Rows from block 3, named by matrix and row number. Each number is 500 + 25 x the weight over its row's rms, rounded and kept within 0 to 999. All counts start at 0. Numbers have three digits each.
# ada: adaLN modulation (shift, scale and gate of each sublayer stacked) (model.blocks.3.ada.weight, 768x256), inputs 0-63
ada.126:489508501487512500593493503510500464454501463509502514496504504504490496517504482509482500493520530485485497489492460494499507492483493501482540519500503499501498501488456524511483487503530483
ada.127:508517494494511486452496510526482503488479527486502494502506501496498519504506496496490484516483481495483499507482489509510512512510501489501478512484491473494440490490500511543494508513492517
ada.128:511517512499559516570479493507528504458469480514513511501515464467460524491514491512501519500476490483493513490496538492484484504494526507491495550482517482509507490484443495428490497510471464
ada.129:514473514518568515547497492494511472431508492507494500511518479496482508506488491491489514503491494493521504513505515482501496490510491504502498482490510524520448484524521494487498504495502478
ada.130:504517506490467489481489515498516495400484513506516521492505507499490501490504478506496498508487505489507516496509521534483503485512484510503408484464509509527542512510498487530493522485495509
ada.131:496499513513487493413510508507515497616502514483497495507487516509502506522479494489501503500504512503504484505511478518499504505502497509494513536498494501500487523498510500515492499512493493
ada.132:515520485482439490435479497479475469552493535503509479497494505499542498548503494496495514483501485492486510499500513539502492497488507516492514526445500502526537484511540516518498512494497505
ada.133:504500490520537493539496513517520528679496506495492483495510520506496488524495501519499482490444502501516494515500515495504503499502503504502533442516495490492453515500454502496495502513513486
ada.134:496509487500517519423524498496504506511501492493500468516474499497495501521508491502510497490482500493491502510490471515514499497494493503508554496532508493500530495504571495507503497507495496
ada.135:495490517512477536483507476507513513471506491495487487483563544479486505494489505486495468494516507492521494495505521486496519509500506513501536491584520488493497496498519513518519483517492510
ada.136:483495517492519520494512494498491464573515498498507496488481475476497505506502500493488487503527498510485493504502483513501493507480489515492515514468498505499346495524458505502487513487481496
ada.137:496478500513449509503492512498515488481483511493487508514479474543498491543506500487490504512471513517499496497510489514485487490496501520491481516457512515494529514500472490480491489493472512
ada.138:512503505503510497579515533505502504513484509490498478501480512501504510519498507499508490492466502509497462508492490520498501510512520487477537520475512483506503490506563505514482473511485510
ada.139:478501494512512513561508491477490510387488465506515509473494507517507519514511505523480511501481470483503495506514528523462496495510527503521563535494505531506456517494501499452513496503480493
ada.140:515476510497561523519521507506498461570511500495498503509475497470493501485528493494508494495481507483490490513513493468517484494487499495499513495475524492485561490510510509453509504516513515
ada.141:498472491510490490466477505468501479411482514500492496511491466537500489478511507493515501508487504511524510488500509507502497489507509496501466510486500521510538503507495488509483474516506498
ada.142:512517483513529526419494508507491532418514504474512486524473497479510499511507508475509478458476494471522494498501501473529521474505521488488531431549499501515525491473498511534513493512527489
ada.143:509501522503529515549500509512499492450490499496514493513497503543493484507491490511498490485524495504503495496501510501503509518502491497494531521496499495507439499497463495495497513494494490
ada.144:501509494498473494498502505499489523606501489496499499504497500538506506518505508497492495504515497495500495497485500506503507501492525501495533504530491481502504494490507499554489515501507504
ada.145:494527495493576497631496500481492504553495491496502500497485484484503503494512502510503497506531492505493503497490480509496504506494494495493480537510502496498528495500539501527501492496496505
ada.146:465510499496526479549489525466486483453485508486529483477517520488528489518483505505500510510483502510506505498498486495498503479496506495478536521473515510496529504508536494471487527492534505
ada.147:495496511503464515528508494495504513460517477489498505485515496454493479492508501500516501499499492506508514506497502533493495517510498490467498506506487509488531512500516497504501516495501487
ada.148:517505500510550503578489489517493492555476477481502521489490499487491499492504485498493491494482503508484510489485481493485473492495496474500522503465511497483443516527469501495485517497513491
ada.149:503498499501485497503493500477491508415498480486496511505512487509488497496509499501499492509521503496502492501489514510500513497499506509510513542505502502497484478508504495475507483494506496
ada.150:465510518496508508443500488465480530491528480515495512463491488485520514456525491518506501489460482478492478507499485542476503486500535525498471546473496460530451497493548511502500493479483502
ada.151:490446512502570517494516501503505432565510500482511497496485482450501482481490503516513494498509518506494484511480489505519496508501488497508434498460494506503493523513539488502493496508521504
ada.152:496503524499438531588506489445524477420523480503488506514556467472501475505508471475467489498484479509471499503510477540508473484493481485492502490491501496502521486496541492512517503497485494
ada.153:484513494505449489630505489459499479526509504498492490493517490487507492476487489512493499500487492505500496497509478521496509487500504493492419473472505512502541487497560501527492504483500493
ada.154:493498517512489516567508509505503479457497483505504497503510491496508496478512507488507503494480504509485480484526495513483501483484528492486529526467518522512408499497517491473478492501525505
ada.155:484484508512465505586495503495499499599498496496490497503511484522478498495508508510487482501470496501507506494520511515487500503502514507496498518490502498484402501509504500478489505518499478
ada.156:522494484493512520499486483501510505421519525476519497485521491440513499529491493528489512492520485508491491514491508491519513504512459473464511535484508525483520512516472491504498474489485522
ada.157:512479505538581515531489493492525513440515530518505478499485500491495515521493523505501495512532515494498491504497503499505529527526525507481528516474505525511529504513499504469503492501499500
ada.158:498508493477445500577501489497493452477528482520507504510505478478520486496522504521483520495541487509483505499534503509511475492490490515489513562470508537514430518488464502520487505485497497
ada.159:500504498494485495510490497495494499493497511500500510506493488521497497466499510495494504504519488499499500499495499516492507509487503515503465515485497507503493499505524497504487496494497507
ada.160:498500494506574499657502507495490507596506478501505510503512499516489498486504508504504497497520504502497495505485497476508504512502505505498505496508493506496531499494485499508503485498516499
ada.161:500492511502472499620493502532500484521491509501497496503511504517503500518514497505483495508550506500506507517488508476480494515496494506494570539516492488496517504509409503490487511517499502
ada.162:498496495490532496406488499481496502563489489492498507501488480490510497527512504500505505508538511513497504497483489490507498506493491494491500529485502506506584507511469500483502492506493509
ada.163:476464513506504505552508504506511517361512519504502493518527500499484488524503499503511508506478513503515500484500507491479494515510494481492492491508486491479579504497480482459515487502484479
ada.164:505527487489508512444497506499472478484524481510503484506492501509522486552501490503521513489495512502499527503497463505497479469489476511524538517446493499525551515504551495496493491477495522
ada.165:510487501481423483617490504512502508425502492487488497507504492507487490459506485503497486507508488516509515496514495495504501499499504497517496541514511518510545488506509493482496498482498500
ada.166:510512490514481489444483501484488482422502503516506511513535473522505481419497503510490503508499478475477503490496475498492493489499498500495441533508484512516461484498485474509507509489493496
ada.167:502525493496399504510491504511508531527513478511478479492500518515525503558496490487525503520507474510520498502496546503501489488528506510502540506540482520507535504499537496512481488499468494
ada.168:464501529496475478433471490497480501392484525508510490511474477493502508546503514475494491492492484500502494497501483488495502500483500504487495518491496488495433527494465500475475503503501484
ada.169:500478496512485509528506515493506500636499479508493500499491513512495495498526504491498497492473512518501490510494484531488491503494503505495516504457513486494442512501470503471500498501521508
ada.170:490495494510526484531503491489475489582519480486500484503483491547515485504494498497501516500537524501492498516518513473507490490491507497515515487521491499513533497499480513531470503504523493
ada.171:497486502490570484514512508506513481523529482496507525495497516490475502476510497492501488501522503477505515490514504482493528508520491508507513505485510518500386499492398505446512487481489503
ada.172:501502523486520504531486477495505488457512458493504520500496519467517504533511492506507511486530487486460499488509518543498491533471513500523525561467516508511422509502482511506505501482503514
ada.173:489479506506529510490515478493491490424511488513492514498477485522501501475505517522504503505500498520492501497507522511496500521493502490507494566488495490497567500493495505481490476497495499
ada.174:506493506503532495530500501538516477492526469518484479492512504504499494503501480483485505488465498496468492491515467470508503507510485494480534493491490487502462490468522511487500484499522482
ada.175:460500494473506527474512485476468464464522472488523505463470493441535505487494505506495514466513467485477486491490506506471499521518480485488517506518508488500410500505537516540515509486486495
ada.176:498506490497453495643510503531497515481522521506509530514535508502476507465502495506490494515492490480511517502494491445511500494512469493529453455524495517501513492492511503509498498492507507
ada.177:515512522501535512445511483491510531441498534471515496496513509491494501502469493501520501493521519503511520499474482495494506481491479477512489491519502518490484492492421496504502511490489509
ada.178:542518500518527504474499493487484488552536514517491503501507510502506490480489501507503493488528462481494496478514494463501494485514500503516472448473503469500440503493486466529516543497529490
ada.179:507507511490578494540524500485495511420508499494500541516498492480482523503490495486519495524538508497509496499487499466487496504503514511527503492513496501492556480469485497515513489511522490
ada.180:498516489491495522435488497516478490503482485500498499499462489514518519529520496496500502482552479504498490508494499499485498521489501498499519587486494485513446476514481516489503500486483517
ada.181:499508502523563501570488496478514508431510487514490506470516477487484492484484490496514487503493506488520494522520464479486514495492501518489492520511485502503580485505482511520493470493519489
ada.182:506521474502527475486507520523505531506490484507490517497494533502494509519505501480491500497494505473517483472498481459515498490512502500505529552509511509491461470472447482487536493514518486
ada.183:501511482482462512540513480539499512523483514479494486482486496495494494533507511485487514511498477512504507519475526528483491505493500500514496545461501487513463491520620497513494471497514519
ada.184:505496499509456507572499497530510510522496499513493502496454500499514510510494502496509499503510498499498500520494499499494511501486498497497539526512498502496462502509484498517491505508502503
ada.185:493463499521550512496505518505495480460487502497489486522512462510487506505527496502495500484535523525503487500492476485519512514496497505503529517491504506488586501497521500476491482515499502
ada.186:503476525499467502678494482499505490392507500494493493518500495504499492467482475484501499480519492498510520493509489520508495483512485497489504516499496520493512508525413496522510489497522481
ada.187:494499505527503487416495481495510493557521513530498517508480492525496514526497513478504501504550497497514476480495498509497504515489509500513528532562474503482455485502447493542497477536519500
ada.188:495494496495512503566505500494490525451498504500490493503477482493511502506502505509484502496501499512502492501489501509504512506498501509493482576535500494492515492497510493534486499496498510
ada.189:508515509490525501520514503502513511495489497517502486487516515507508503497517503521501495509487489510498501507512486528484491527500491522504483505447500489519577523489524513441516507499490495
ada.190:501500491489519525465492489512498501457493478503504496487474497494502497498532504487493497490526488490474514496506521483503495534485496494505560539482499513496508499498477482444515488503496489
ada.191:480478489499560511472536477523481485480518496505497492507436487514487495491503490503494484512493518503510488496534464454512497510490485505486515488471511489499530497479523504499505452505500485
ada.192:501543515474451487445486494512489512420537507494488501499503496489497512522494487520473490493523503479452499488506475470495496492515490500523537516526500515501516496505471500522517532471501499
ada.193:478509483479447486427486488488532536413491508495502485498533514495519507490474512480490535505487496477494516504516519517505494481509511505521503516527489508495362491506542496506482512494494512
ada.194:492514516487472494505491496495490512522485499487511503497500491501506497487514499500491513500481493516496503485495500501497501502496511509514463485507496504507484491518484498500492508497489501
ada.195:507516486519501512402504501512513515612491474516502485497473516499490497511505511493514489482470497489501492516493518504491511519497496497506516493523481495497453508505478502531492494523494510
ada.196:504513501505508494501524500531498511416496483477510505509521508507483514478505492502503512507510495502492509479501492477510496504508495497509477508528491506507505503508508489483516496515522477
ada.197:502505494487524488409496511474496481482497515494495480507486504466534490489498522509487505503473491477503493509485457493507505494496506491472522472554477483497544490496475483541507502515507509
ada.198:510487513500492493381497489486512471487506515499506521495523508512494486477502499491486498510511508512506514515502492510486496490504503506503464553481499521502585506511434496490496518482478503
ada.199:498509478485377503485517517487503497493521490503498490508492475511526514525499506485519497500484477480484478504503488519527492498507512487495494479520503478504544486479489489545500505495530471
ada.200:495496493500495486591503489464486476436504507486501497482500492485522499500485501505504509506551504500484498504490474523503498485504502489506486539526493501507388486500500507551511503484504497
ada.201:481481518505443485559486504510486499514506514488503501479518488478477506494517485498514505502509509489511498500513477523510501487507492486487511496507496516489539490514484492489508486508486501
ada.202:480496494483478491481524491472508479481549450478505502486534488501485495494500472487488489498516513493500520489491533507473528489489512495486481531479510486498450488495503491481501477499503467
ada.203:517530495515538500501501493503495539533491506512506488506491515513479498506488513510513483492523504504495489509514519478486509496485490498513521491522494489498485506487473491482494524495495514
ada.204:513499507488463499566509518511513483565519504505500504496471516501507498539488489484501492504500497507501490507505507495499502499485508502508515510500499497507418500501520509509497517501490496
ada.205:487462506507593495486496503486503477468493501504493485507497480517486487497515508502507500498522507524497490518502507470500521510489525499498524480495502506503525520518432486437506500487513506
ada.206:495496494491461495480494495502489505505491495495500518500481491480501506479506506486486489501506500509489512496487495465505496500491488492506487493496503493476475510515431492513484512498501507
ada.207:490478496498487512662493502489495447451525501503501513490508493492499489487498498509485494509521494510487503501499482510499482502501511502505477524451493516496547492501518490506489502492500502
ada.208:502499518503539495632505500501516493423495511505496501502502505500492495487494499486504500496507483493507500497508503472505508508530487517519537455510499513516445494503517512490517499504490489
ada.209:504506505478454506534495497504490508480473505511486501505482511523497499488501500500483495499514492491487486504514503507486494516499479504502481500468514521507470520509517504476497499497524513
ada.210:500532509496488532547485508514484516514534483501478484485496488488494483483517488514499476489502487502474508505528497477483496491478480500483524549483513510498384494504492480488509483498494472
ada.211:505508502504488488335501489510486469597498499489502508504458502509504502514485503498502498499549495497498500499497494476503502504493498502502518541494485499495408503509513494516497493509512503
ada.212:504503497506490493447508512522506502486488502490506488504486503535513490494490501521506493482464485513515487498514490513513510480488514490497502473508493486503589484479580504505488492526496487
ada.213:530494489499420501474502483481513508425525484496490526515494495511495500493483497473502508512496518488507497500489518506488498489497521524511498499544498485503531488514529469503525483488480495
ada.214:500508473501554490464503493509484501473501488515499490491496492488506499512489494510519496502536507506500503498482499482522494514512494490500508466515503489500532517487441491501501482500518495
ada.215:514517479512429480568487500517497523462473524486492526504502503538506492499503517487498503507526492491493507501501513460507508505503498492508467468539500488498441498501532491495502496489516509
ada.216:477485494506524521432500503516512468593505478504496504515527511529490501483503497487508508501496513497513484469520497484486480487488493484518523523522523492491488492482503522488511510507502479
ada.217:495490519503550542509500487518518482465491499495495494499469490467502510541522503517516494507514514527487513505511495479498479515497489508500530546471510508492649514500508505479494482513493521
ada.218:493496501494434521610495496508492490486491505507501511511514477509510488495497502514489495500518505523489512491485498488502494494489493496501497552466512505493405496498517507478501489500505502
ada.219:513514500497460501434492533524507502417498472505496484511485499548511504498499491509497498512479502483512491497488498522498479503493518517496479513474495485504537504520514501522483509495509483
ada.220:487512494498518515534480520494486551587510504493492522501515495540491496481509501501499499519500499486502500497497514512500501505498505508507520536509510498500584492506475514489506501493498501
ada.221:498463512496464521547496505505504485455505521497509516510512505492517533497510512467496502502479485501524494490501477502479476486527499486507537528535487509518436488491545471496487495511458467
ada.222:484469509506476509462496522507505469517510497504499503493536517518501495528507495526509495514504529514508510481493478553498498502495524494516467512472478492503550489522487494466493508478532491
ada.223:510496502502468497604494498488501492542494482495502493492490493521504492509499502497501503503483507498508500497499480528496513492499519500492482478489507498506436475509524499524490500498493491
ada.224:496534497493558496606495503494491539596499499499498504498485489501501502467506502509503494504526492501491504494492490502502498505493497502500452500519501499498458498501538494539497496497495511
ada.225:510495503483448501546509510486510482415504464493495507515498495494517492489490495508503499487489498498506499503494512498509513483495496497509494477492501490501493499488572482519490504507498495
ada.226:506492483491477490458483501480502513498531464502490508473501481482512492536500528493501527505503504498493519495505494517508498504511486503496514503503514542494439493483475514475495480482504506
ada.227:513481496507521504491493494487504504625508465498507498482503488508486504511506510515500499494470505491501493496514486527490497503486483496495517505480502496510509505517511499474503492499494483
ada.228:495538497490504494660501495486496533539500495497497500491487490484501506485501506512500500503528488498492495495491482521502503501500497498498458510512500493504488491496573497548503497496492508
ada.229:507533484500505515474482500505486510504506469505492508484481521512487467514514519540513490500538532499492521516481528511490508523515513478487472528501500491503418506510528503511489497490517513
ada.230:505477507518557480613500506497505504501491535501507486482496494517506485497517502482515491496548497501514474509501489485504512507505499505506536526513509507494496503500438506504508491524504517
ada.231:491489510504453495454505497512506497626503498508505499503487502510499490495495502500494506505519504500500497492506501499503497504496490510498526558505502506506494509493499502496494505500496507
ada.232:505486505494549513615501493521503475551500499500497515500505504490488510472502492503496489493525504513501509502490509450508498516482495499495494454478502510492563513494421500467498495503503497
ada.233:501518521477513491530489506468503540521512501472496475500541529536505528530499501509497501480449497490491479511502503531519482500494503499481487503508520493474551461494512496526500481494550493
ada.234:482487473533544499492474509445492479513538510491481505537542486504524488522499500505511509505470507504478506490474524488509521490486524519520469533476481461488470507492547513486510504510523487
ada.235:487491506511550506496498515502511533515498501491498492514517500529461521493507487512501499491480485490483502481472496488478495498511512509483523473544511487501462479520525479505493490498500491
ada.236:501475486505582485529482493508509471539479518493509476501467468534500487511508501527506512497496507516500491507493478486498502495499499497479532525456497516486550485512444500492483489504519511
ada.237:495495529504499505518490485496510479495505505500503493510494500472506501467504499473473516505481505491475522487477484495515504501510490496496483479506498503501401502525490519532524502494519503
ada.238:510513499489471514565493495487491453466513509497510493498493491488509501474502484500508498494510473514480504499513466482506508494494486473516494498502509491493555493483539501526506493496488509
ada.239:503493494499563494457503513496511478550512499487499512493471481459506504507510506493504496501496503502494495505506468513507489514508501488500480521462504505479534497504471488465490476508501492
ada.240:503501494500517500584491493488497487459497498488500501505491480495505494517500496495490507493557503503501496495503478499500513499490504497500541543542491512511448505505499508520497506486506500
ada.241:502523478488543513596509508517489509613517460480493516508452490505493512484508502485507505494518491495481493500488496503499501513505495499502517510520493489508561493498528499535511482511494505
ada.242:521508496495463504526503517505500482626510512510499483497502483522497507526521495499504494478525505480491510515501522502504494498490502498513512528497490491504464498488447513494485513506499487
ada.243:506496513524523504496526522473509473390537472500490498504553498510501489471503502494526484508499510489522489488504501508508513501523507489502540497518493489482423495500559492524513511516542478
ada.244:519544499502556457567506542498501529489520512492512505493489528509517500458502495495506500504514481449492493529503525470537528481526503513528473467553523519517476468455512475548519516485469487
ada.245:488485488484522493436465490473491480475513501499519512465537489491525472501507522530511500492513520512464502502512458483504493496502508479470469508465494533467427515477549483503497478521535476
ada.246:485501524489480495559498510521499485485496503505508486497472493528507482524503508506487504504545493518489504517521484496486494510486493508491505539451505509499469504515486515471497496491505493
ada.247:497499506495467495501498496498504479592493508501500497506523503494504495489501497505501506494482494503498499495499504531496498496501496495496475528488505509503484498495558498500505497490498499
ada.248:505482491513548497486516504504513490548484510486500503504522526525483510454499511509497484494477519486533497498471501471509503513508498494515476433519496492490460516492487491487511489530491487
ada.249:512504496519531501501485481526499533458479519490502520489512513495476511541497488524490499500561535496499527509489497462493504490528496494485517523514501507501469495496482510507498505513485508
ada.250:503506481513533506422506505484483514526501503487493499510489473519495519493487521485513498489486496491481501487494469491515504492507507483517490471554495464512545484485560503541504510503505498
ada.251:498523513527455500534520490506491519409488486505507494483518503518504495484506483477512503490516497474504510498474488487491494473501507505497524534564480476507436486502445542519514513516496490
ada.252:481526498509530501587486518513500547486503498496509539485482485459515515528516508493509489510518479499485485498480496485494537506502499490481498468511477483502427506503443476516501476517474480
ada.253:517477511504559485396477509509500514627484514501497483500476504508485496488487511496495485515489526478518499514513506452500497524502495497493512422511508516476468498495456488487483500533525502
ada.254:526517489505525492494522484532494530531508504501509504516469508504486500495491491507475501489515512507482486499493495435488507522506465508505537469521502497494499509486418499493483484516478517
ada.255:504520492490555512407504516507487508606490474495506490498467500511494508501526515503495481507525486506489500512502477494496494501507506501495542516504509501507554491486503507529494493495518499
ada.256:504485493480506490537509487458481528413508498476499484514455470488482507478526521468512515520520512508500515501490458498537501520510498494502526523517480518492471471516558499512504490486486495
ada.257:517495503489538491474494517502507480427484499508521513498481480505508501514491497497516503505513488491490490509503477521496497514501503492519529531525493486506525489495486512514505491502491491
ada.258:519481503502474506437506500515502484555515507510502511503524512500501496456508495500506507496448512501506494497517515482500486508508492502500472505465501507502505505497540501464498512498510494
ada.259:496535506489519491226503489492500501525521491492504490490505507468506493459501501516507491482494492492508502500512506523506504484515499504491467506488500491497499491485546499533504507507509503
ada.260:505544490500495492427505503484492522396501497487499502472503485489497490481500509527487494509528492498495492509488486526505506492513501495496482512552503494510483493490589492549509493484497502
ada.261:506502514508480497444501496512510511533488501508491489507542524511487511471493492491502505510460518503500500497513500510487501493505506494501469464489515499487579519503465487456484499495482492
ada.262:493481511503492482387499502521513501510492495515492499520497489491501499479504496492511506498517505500516488501506529481501488507496503506496471560462503506517586508514523500491502515501494489
ada.263:483495484495466496576490517493483549406483495491512513505509477493482494484501498503499499508504489483510510526502522512506487501491508482503534490481494498533493498494566486517484478491502500
ada.264:508487501512536502642500505511507495466489516500501505504498502509493509484496498492498490501516495504504496497504487482504494498498499501502557476506497491500544497498438498475494496503512495
ada.265:496493501501573508596491498463510474518510499477499494501498488497515491508500503522495494509554484495496484506508473519500514503500511508483541534528496503514473472502492492518496487495495506
ada.266:494444502511471507575516506519507459574523531503501506492494502479507493479483497508511513501521518506510484504508516468509507504491490504498486501426500513504468518501540514497510504496501505
ada.267:504464490491455506422499508516499470546494505500511510486519497518512510515509504498503526502492488508503497514493494487509493503517493481486459506474513488497516519518415496475490505496494507
ada.268:503503499505506496501498499508478490486504476493509506490505490490501498523508508486505494495500499496499503509497515503499497509485504515500492507496493509509474499515547507517501498502493510
ada.269:508456523491516482431508519498505510634511509499498526503478513509521506508489494501491522492537508490513491505508528500492495512495516502492476556438492510493505516503529512496494535521521492
ada.270:499464509492522524403492497536499497568505528508510496513493517501511525481506495502507512498497513500505497502513510474496506512499498493501528515464496483510500495499457497462508515506494489
ada.271:479503495508553503585496510492494475548488505491498500488500475495497484491508505514500508501527498513498493492495471504493496510488498502496487500479507508488471499518536497489494494490511506
ada.272:495518493489452502509504496483490541568504499500504507500515501503500499500508504505504493509477500496491497500495499514503498502499503511498465472523499498497516494501510492501500498495501506
ada.273:504482486518567506502500487505508505560500490489511512501492499524501483484501504502510504489495500512491503509493486482487504515500493515501512474475500496500517503502392507494484509485514503
ada.274:506510498506531496571506495492482527451490506493498491490498487531511501547519517514501483498518505509506506494489495490511504513506508499513479507515498502497552505496556506495508494502480513
ada.275:505506489505559503449505497516545507389500472501508501491474511493478514478510499505513501472529496502493500502504504508488504497505493489516482513553485496485519514499576490514523499503498500
ada.276:492497510500448490423507502493516501645512479498491493491512519472513493505494492487505518499436499505508499506493528483492493495503510500481512451473501509504455499493526513515514505507505489
ada.277:501523508506539494543480491472485517497508464501494505494507493516487492455500513498512499512510496489503488501489508524502513503495496501501426560485498512503556498504588500500502476494520498
ada.278:488513490479451484585483499528489577410498493473492505481501480489509508454504480506500495501528512518512476493480476484498494485504501459493509486523503483505583502507517495563503478499515489
ada.279:521496500507404497482509505528512487446501491513481509503512509506486503483480503501503494495470508498508491504509506513504497501497510511498480458479502486500463506504579488470495516511511481
ada.280:509514492522551497399491496463495516448494482494513510500456499515520494543503536510500478499551500515516507519492492517514515507481536491510466476582486478508555497497526511475535509502496497
ada.281:489514494495553503346503499473483519537494502490500499493491493494497496494505505510501494509532496503502498500494481503504502504502500503500506537535508504504558500502502495495501487495502513
ada.282:502473525495471519509518491537505456525503508494495507492472512505503502494489505502509498470447525496515504502497498521495507503495511512511467492397489500483387515507558507447506508512511501
ada.283:501463510486482507582497503521510431578522490501506482514492486499484490499499493493500506495467499514504510489518502491502481505494495499503480523417507508502495522505472494465494508507509496
ada.284:504508496525491495507521511478505518467493523487497471480484488485503497486509487520509493513565499482497494498494519520514508489504514497500482548504505492505576482507561492473511506475490506
ada.285:493490489491526514494480505482502504559506485499497486499481518494468497494505512524488496488464516490505494499496524529468508515492501521497438507485510497488559499505433495451487517516502494
ada.286:503474480493455522583491491519501491529489513502507512522483501533497505542494496505494498492509492519514515494481494502495500512507510487491533503477483513495453518503449497503489513517504491
ada.287:493511502508485491367499499492493490654498515495506491493519506496502489490497500495499498502494500503504496501494504500496509497497500502496466477485494505500450501505567508487508498496501491
ada.288:493475515503557485474489510519493478601494532516494484506485516515504491521498494502509497500545506496504487501515509458507490497495502506501563474453518506500420521508377506424495505507504495
ada.289:517484506509482501632508500504502511519510492501493498502514510533498501525497498497498495500436497500499504497504526484503502499505501503491524475493509499513454494488499492469497505500490493
ada.290:508533513493450509439497494474506548498504483497494515492505517475509510487509502504491505504494500496491496486515493528497505499495497502494511473547498515499575495508539496525493500494486494
ada.291:498500495492482493506495503498494481410507486485511524504453491463502507514517503492495502502458487495482532497492493496501490496488474485515544475533494512507476484506464497509484492487486501
ada.292:491488512505507491309489497472498489584499509503494477501499500499485493517498505498498509491464511506499506497522495496491483492494501506498510489495499509504501500504478505455487516501517496
ada.293:482529487505467508472504503498507533473478505507485505507506473505507500493510513511507486507490510489500502505484502492499491510489517508521453508500496501484437497504580486509514483502507517
ada.294:513532480484523497469508497507493477468508495497504512458486499489497509529511517516515506514496501499478509522501500495514526494477488493507487452511487510490560501499562512501486516476492513
ada.295:482505496487539522592485481489493496445518464484503515479454500489493500521516492491490485501514496504496508501473474494522486484486497505491498466539495493485530483496439511475514484499487494
ada.296:506497509522466503335490484503499471561495520489488501492513519490502508509475494487476527501496507491517510487507495485509494493507511496490498468500487499493460508502574498450499516499501498
ada.297:487510506490479500497487493481491522429510489504506520501477462493496507485508501506502501507519479503489506491493486498509491497510491491510523511557505493493494482497442503509506491492488504
ada.298:508501500484562509356513501494497472562490537501500501495508495491504499486509492504498499496534508494503505495500485490488513492496489494494480525468495508485498510505513500473507509492498504
ada.299:519496507487480495394506526497497500531482537511498508515513531519485504476503517513492494515494507508507497502500506528502506498499497514521525511565510502497528528497516505523509520491508511
ada.300:488528514493483508521501498506491542417482508469510522485478488495489524536515472480510498496584521506515499488479515482510498498495500497482502445483495530491440524498400481492528484477489465
ada.301:507480507506498489499492497521499519467497492503509509507499497524500499502485512496509511507483500505507508501499522486503510501495505502494531529492507521492481505496475495475494510490500505
ada.302:491508491510525492604484513485496475445501484516513502497476509514510495486503493499506507469547495487524503488494496475501517490510504533502529503506486513517505500492547511554475496502502503
ada.303:526510508470453503548520494504482515398492482517503504488510506488499491524511502502492505523491493491510476494523495484502493503514479510511541515482510508481564496488459502474498515477509499
ada.304:489542487477421497579506497505502547457515509496494512499505497528501509482509508512498490502481491488502507500478508525511509493504508482497507511526508499499497484489497494553513518497486501
ada.305:519475495513515465390489484484482490563515479495492509501524519517487496510477502497491502510477531514509485482502506507501497503518502507500493518472503520504544484493509497516495522512514513
ada.306:495521506495518488571503493484493512509511496486501496497490500477503504525479501470509497513511508516479510499507489491493503502482487496498478430553499513506529495497501497523493494483472514
ada.307:495526494481531506506486488462512556452499503487511502492502497486486520535504500500507518499502495506497514504500502476514505490495518503496551476563500502523456487506463510494507508498478505
ada.308:519517494506491514319495493499509453601497497492494511489503504483494505477499488513492495491506499497496497492506485509504496493509493500506460500507508486495520498500544506500514516493489506
ada.309:498475492515532501688499483510479511520506513499485505489509510519499492533509497489487490499522488500491516500501485498502504500491509510514523515527503485497505498498410514479496500487490523
ada.310:509471507495508512425501521513498512552500525506507495501494527508488498522496489500498488501462499501511506497519539521512503513503493502503432489449488500506517509509479496433500510490490508
ada.311:527486518516455456478489496519519503403510501518519511500515491495480490425479495493496490506549476493505483511492489488490492491485490521494563508466502510517450502498625492571483492523505506
ada.312:495486502513542498491509508524511463560504493510502502501494493491505506483500503480493508501490496511494489495506499477496508500497487502502456417456489487493487501499502507501496506504491479
ada.313:488489510486499502556502491498503531559480518501502483519526479495508488472481522533499483500519505499501490500505493467497500494514509505505497522540513504507577492509539496493502490494519511
ada.314:496516480508553494613507495510508489468499499476490489496464497500500522512492509526511508501564506498512489516511506506518510492498504496487546537556502491499443490499468492481506495510497472
ada.315:489515500488549514508510514498503498384506479479488480501486475483473497499507493492489481495529496506495494504496477467495499483517517483509475500565495483509543494520488505561508498500490506
ada.316:509482499496450517368501490509505435466512502497500491494511514506519504479492483509501491486489488510500504502498504509487496501503498497507483506477500489512477503496480509516504519491493491
ada.317:503504488487508495596510501497507526450501525499503483509493508512509506498492514508506502499539494509500493502492519499506490501493504506490515498534495496493631488499565503515508480494497521
ada.318:502476502506491492364495507513501486562508522497498489493513508493502499508487497507506506505496511492509502504515508498500498500507495493498477535491495511516575490498482504468490501497500493
ada.319:496510502513472498610503491506505510409514497502487504505492485504510510489502504489490478499538497504501486500480518488494504508497505496490533525542504490513516489491547506515494476530483510
ada.320:506508533515508516418501498492499480558493517498489473493498511511509492497487508511489501491480514502495493518511524514489502505507506515494467484474508503502585512500447499489509485492498514
ada.321:499459507498514478426491502505506464568494495494493512516512509482490487498496517505499498498472502501493498497493524460484493502508515514498503501504520503497531505516461501416498504493496495
ada.322:515494509495438509478509490565504466509505494512511511514460483527509500526491495484484502495494495507514517504508501466485505501500506499514525478471497494504381500499492500482487511507478500